Rows from block 12 of a small multi-label image tagger, named by matrix and row number. Rows with one number belong to one channel. Each number is 128 + 24 x the weight over its row's rms, rounded and kept within 0 to 255. All counts start at 0. Numbers have three digits each. After the name is the row's rms in percent of the matrix's.
After each channel's rows are labels from the 100 images, of 14976, where the channel reaches its highest value: "top examples" is what is common among them; "peak on" is the class under the peak. Only what is clearly more common there than usual is listed. The data: made-up road signs on poles.
# convs0: expand pointwise conv (model.blocks.12.convs.0.weight, 480x80x1x1), inputs 0-79
# convs1: depthwise 3x3 conv, stride 2 (model.blocks.12.convs.1.weight, 480x1x3x3), a 3x3 kernel
# convs2: project pointwise conv (model.blocks.12.convs.2.weight, 160x480x1x1, transposed), outputs 0-79

convs0.46 103:118104162147133104153131133129106109100127123109162103165190115121129099120145111118094136108074112135163179115124158170118114123149110140103145108138141146143114117152147142119133122115168125144152138127087210090145115142142164113119141114
convs1.46 097:153140128157113078141146109
convs2.46 087:149137154171156143136109149100097126104175039135132125127140117159155109137117072132135105119154156135115155159119139115128104132114144143119101095132145131105141127117123099118167158112129150128145143164120066134127133120120104111171158110
top examples: R
peak on: face

convs0.215 101:142136116218127154090149097124145155132161138173113135126101161134123125115137145122100110141121142157131146135168103139142106133138117132121103113127093105131122163141096091116161147107106085131105135149126177140134097133139143115128111058
convs1.215 115:097089137095121155118148145
convs2.215 103:115129157138166126159104135111141122154131162136154092088100119094083114114150141132122128181140147114143102139127133179144114137136142127178105098154133112124084123130127157082146120132098130136124145135140099164126111141125130150111160116
top examples: R; 90
peak on: face

convs0.444 102:080113090148160129120096099145139117129129112214122101158133104159137118130124137128104142142122169138209115143101155126112089105117121131131114102163114141162099119139118139145136122124120126110099142134179117131133098147098139162147129126
convs1.444 112:090154145109143154094133147
convs2.444 095:113116119103117157124146134133159139176159173119169126143140126144104151123114158121143163128167152151113132150163156140099171086103139127141132131116149136132069165124115181148110140095094122136128109130098134108180164092137127102104164129
top examples: 30; cross
peak on: face

convs0.29 100:143113133136143119145105129144131138127137129116069117143108129134119115137191109126122115098153172142140100164131092134104122137110114130102076133161156147086113162120122166181103114146100094127175140143133107085159159174127135143109123102
convs1.29 098:142162110136149153141082123
convs2.29 092:159144118062120103131189103136117162126105155141150164116132147144123145173109111147085115135123082133139083097147088143107133121155119134126137166113134132094142138103119152135058131151174123148135118135104126140140146156114124138112149151
top examples: grey face; black face; green rim
peak on: face

convs0.254 100:117117144185167127105140084098112131163131146121135089151129110165116163091125147149142147109113140178121121128151128151148145108106082115134097134116090138161091176144113124130112115131149089155105123162111150104142093131117150151082121103
convs1.254 098:108166146160156117142105109
convs2.254 105:119088137114168131147108127148110148148128147149116107097101138100082124102131143149107118175162106103112141110114073121147152140131141112120089122143106120118141112144097110094143143108096160145143153128186126147097070147144098120148130134
top examples: R
peak on: face

convs0.34 104:135107105141130144104158112097135160121136168153110149158147136149159118128140130163142141123055148112175142161149125165131115106156135104107054137135113161129132110112126119125115151159150116152136141128107140133131083124061126122113142095
convs1.34 093:135156143095142160094102133
convs2.34 098:131142086119147153093117163125086114123115114131120131129115128139146082111112156152099138143145134156130094102115135119100088144134181127106078096068139136092118086122141134095137105111137214161111145099157079141166137124102108083150089138
top examples: B
peak on: face

convs0.398 100:116100084146129138156145107119099113128111130148078127100057124123134146145125086107126142112116134120062134129094089102084140115130165103128086139145137133117117109142122087120137145136122142116133099144135064139114119146116081143155143113
convs1.398 093:126163093152105144119101150
convs2.398 100:180158106075094112114163143139132137150101112104149121130147120145103118116107126106123132159157112118094103091127136103152142166122135144149097138132146115080156127110079114163126117118101131130113094148139102108124134144168115139132134146
top examples: teal rim; brown rim
peak on: face

convs0.385 098:130152116156150094131147137141122121113135136164125122150157185129119119138142152080177135155118163071201145121132126154128152119123150107108115116122157129133172157125116122121157103103118161105169140130140153127152124104100153093142172125
convs1.385 097:117157133095116147095100155
convs2.385 097:144144091096132124112134160113121134113114113160096113097131127166145123150121135132102070112135088160144162165178127109156172110096174106125102124112144118142137141124147133132185107146104176135089148100173115122107150092129146114123095106
top examples: crescent; red face; ring
peak on: face

convs0.395 100:132101136133118142076082097107125136140127165141148122136116109133146150093147143124143130063162152158109121135094147077127108106127158157125144139178114116119096076164162130129111123141091113140102126117155100125077129126116132160109121102
convs1.395 087:158147103158157106111143103
convs2.395 103:169095124128103116135141192124148123153110150166120158135099149126111147104143145140102149128111133136128139167177135158096127085130106111132159115079145145128149138082112131115159153117168119173135127136131094145119130125125149132131124114
top examples: %
peak on: face

convs0.285 100:159099124130128146123115178073132145122151167116111147116146128129127098120121128158128120112080099171145110126138182139148102108116104118130095156137144104134102118109180130155138077147142090124109091148091157114130113118148092127087126095
convs1.285 105:093140150110149158093140144
convs2.285 100:127118148134143106098133135148086117123109114122148121127160096097137112142177123093084118130114128131105060113078163103140116157136098144118117091103111152085112106140103093120147138103129141146131162151161087142109099186118140107150118102
top examples: R; arrow up
peak on: face

convs0.297 099:129143114177136172125150156139134146148181116148137091114144166147101134085128130128116140113109124179107123124168123159132097097130083118141085146104090139146108166164140119129138135100125074116106139161098135102134120139104139123096155101
convs1.297 097:098124140099153155111157154
convs2.297 104:147137158138157151161160133129098179109136127139128119118088147095114119140143119132075123154164133114099140096107093135149116103134134135141114105152126104120122136142135129110143127114108136104125180116139111192123086120104116114101170101
top examples: B
peak on: face

convs0.212 098:150113139141139126125172153101140171122117134141100158097106123132111143193147139151143150123080152102128152107145083125143106121105127159100136120095154145104095122153164113095109124147143118156135089137089142193172129116126106139109121129
convs1.212 102:120087115151152155144158145
convs2.212 077:072100137140118158107163174155107138174111123125125087146114152131109126114125144138106120124144147161075095103125098097110130099116132174126135085140115157089130132138114127113129133076122159095147118143135135134152127144115105081136112149
top examples: T; drop
peak on: face

convs0.240 099:119123124158135140108144087098136142180117093129118082145138104127120106100125141141139146100139160121160099098114121119120092114116123102132129103112105119160109118115091166136100071113089089146103135100122159110119101129091179139118074117
convs1.240 103:155116105144084141100131153
convs2.240 098:134136139098115126159128159115145122173102147160107115123069158137115175083153175153109094191122089162098145146186095137154133103122140115135103135147164112128141155122143136137125137124092112136110137152104117118127133098139108120152107136
top examples: %; 90
peak on: face

convs0.247 101:128107156132120117109139146041120166161133184144125114095117114138106115131105130138144121109121127117118132133123103093132119136122139142064146111145153104134088122138128091109085064158098144124139086123125121149160132097150101140132115119
convs1.247 095:105085096147153149142137138
convs2.247 100:130102098126130114137092135119110124157112136160104120127132118156119158105138156103123089133121113143140147158139124106149156147169104143111150131131152174129114102149128108139131134117111126138159128175117150077093105123124111097183094133
top examples: T; red face; arrow up
peak on: face

convs0.105 100:184103099111129098121119122105136136110095104173113171093160170136114113143147124092129111126092135095132122126162113150134113084075103125123098165152152120108134095115136091113136124163156122130158118132136120133154156159093114149107147088
convs1.105 105:127097090139153147102153147
convs2.105 091:082093100152154118110155120143087129077131130168135134126133163115098126134147176097123120094146120113123105153112158091093109115156110131118145114122091154168112126160144142120157122117098144199124161129127153109093117160146178083121091122
top examples: R; brown face
peak on: face

convs0.263 099:122107124129140156128124101116121113122113057097156129119137127084086130115102115133152114152146096101115109119177143096118157113126150126116132120112106167115128140081149118108110162176167142132127146143149144090191150096083120120142117140
convs1.263 116:094094134146084116147127124
convs2.263 084:126114157157080124173121098106146111138127149154128173127081148129101176104114153119133145170084142138097148143157134133139121105139108119104161142158142131161134143121131109166113151122134060109129115138114122130143119082119125158127160082
top examples: %
peak on: face

convs0.241 100:127126133169109160152117147114127156138176145141139149126110145134126098075111113129112123100151103172156124145100151106115092141111138148144128098103122066134112139155114107149142086111100131121096078118135154116092107132197126102131142113
convs1.241 095:166118099167146120107126150
convs2.241 089:129109148134146089103112099117135104110118125138126141131128119141146132143122111135157092086098088155127124139116165065151136152122113126098130124144090163113135109118131081113149117125135139179137113148127126098092158174171178120158102144
top examples: 70
peak on: face

convs0.120 104:148117119093169153145144146106138177102121105116107126099124116141115084125170145143171140088082116127129149128132117137073107067132130112130107174150160138136100108146155112105097085161134137156133125119097134153144121142094123115103112117
convs1.120 090:148145124169151116160126095
convs2.120 096:141132147142132092147162177091127127113109139154117114124136104090154123134168075083080132115112138133070077134103156126124119128150087145138156109131127127090149135122117105133126155082159093127131158173112092138113101179142172119125139129
top examples: 70
peak on: face

convs0.462 100:126114110126107094150119135125142100080106113109088129159114155082159130155174099130068124068127145116145089112144122136125123112127085126096139159138114084114118114166162102126128141144164134119149163137112137098115121146158173127134117115
convs1.462 090:126158146146170157100130142
convs2.462 089:094130163118128123149151112134113170120104137149138133126134131152105087138049129129128153161158129086129128132149135120166067159102129109105110132107089140134123119123180109093121130098161129076160130095135110149125112127161119088163122126
top examples: grey face; brown rim
peak on: face

convs0.87 097:141098137135152145130080127114083106085151136129108126111094184149111102123146137103156145091098133130109161114095115128080164089110136127091130144130165125147108110154168117142120140114127109165091151145097111154098129135120149155100164144
convs1.87 094:131123125118145115150177087
convs2.87 089:149180152114085128138171144106135130116113118135118112113134161127148130144111091138087130137087140159124095136178172164149097134130114125159144113135172124115093161095153170108141108108132084132109121146132114175132148141122124152117147105
top examples: R
peak on: face

convs0.121 100:161099140132139123115118141076125140109121109163142160127120139107125117150157137115122124141113124082190122146138134120163123106113162165089091112161132143094114075108159104101110136172137120164132101116161141143168093085145126155121112124
convs1.121 102:112083096132152151133149145
convs2.121 083:102100128159089132135156127131118106103109102128128121164121180115113127139133144124088113104128150128107106157101162082123124107139093130099167083101128151131142121135119135151149140099116127149121098173130112097102134137145118077154131122
top examples: T; orange face
peak on: face

convs0.440 100:148119153144141141144111109143157137098107111124137163161120121083150086140179108153127156092124140111114126109159101168136118108158149139118130159146176112086131115135142180119121151133130141139170137077108159135188121131108119089142114117
convs1.440 095:140122132095082101154147127
convs2.440 094:096103132122111111126122123166128123155139175166159131130161114104097161127122155118125104121145091076111108186110137105127178144112130099141187109154127153156087118162092140129139152132100140128122149119114143098128099100167121105158125100
top examples: %
peak on: face

convs0.326 101:166076117136111128118130166122104170128125097149102161119157153133100115106156098090152116096139143108112133126107086110110145097076136144140105161142153105134132116182139114180113135130114119135115104174105119126121178132148125169109139122
convs1.326 108:144143097146141076134145111
convs2.326 082:110115125131121109095096107137142130142123121093133099139177138125093096138087159087131126145147099124188138150133129126089119148110176096141088128120119137186110100136096112126128141159154169176127135147158149112080160143150145182120126091
top examples: crescent; ring
peak on: face

convs0.75 103:179160170138130114125092124136134108155120120080110120142043126117151157133138148119149159114127117160091144105155116139132156122132124135124135188119144142127126148149169170134127146111128103150128151052119117119123119142162128133125116120
convs1.75 088:133128102165174147144136148
convs2.75 082:123148138111142149118126144150144150144118167161135135098125116089151152096137135144124080162110148115077098119163088154136094179144096143128095163170143134106088149109189148106096069079138126139121140108137135167154142149108147140118104107
top examples: grey face; orange rim
peak on: face

convs0.163 101:101114120156130105140098156187136154094143107167137139142141104147132098108151132101090105147096129133134116117107105166156098088111118158128123130165129110159108130185157125130138129077069100164145140122128100151107123143131112164135124139
convs1.163 100:160122106168134116156159138
convs2.163 091:129122136103127157132138088116166129123154129130165157130119105142150156160122092098129106104146137116085179152157121169124141083111120134103153139137118138155165184111119167179125119114152073103140139140088133104121129110107140126085166151
top examples: 30
peak on: face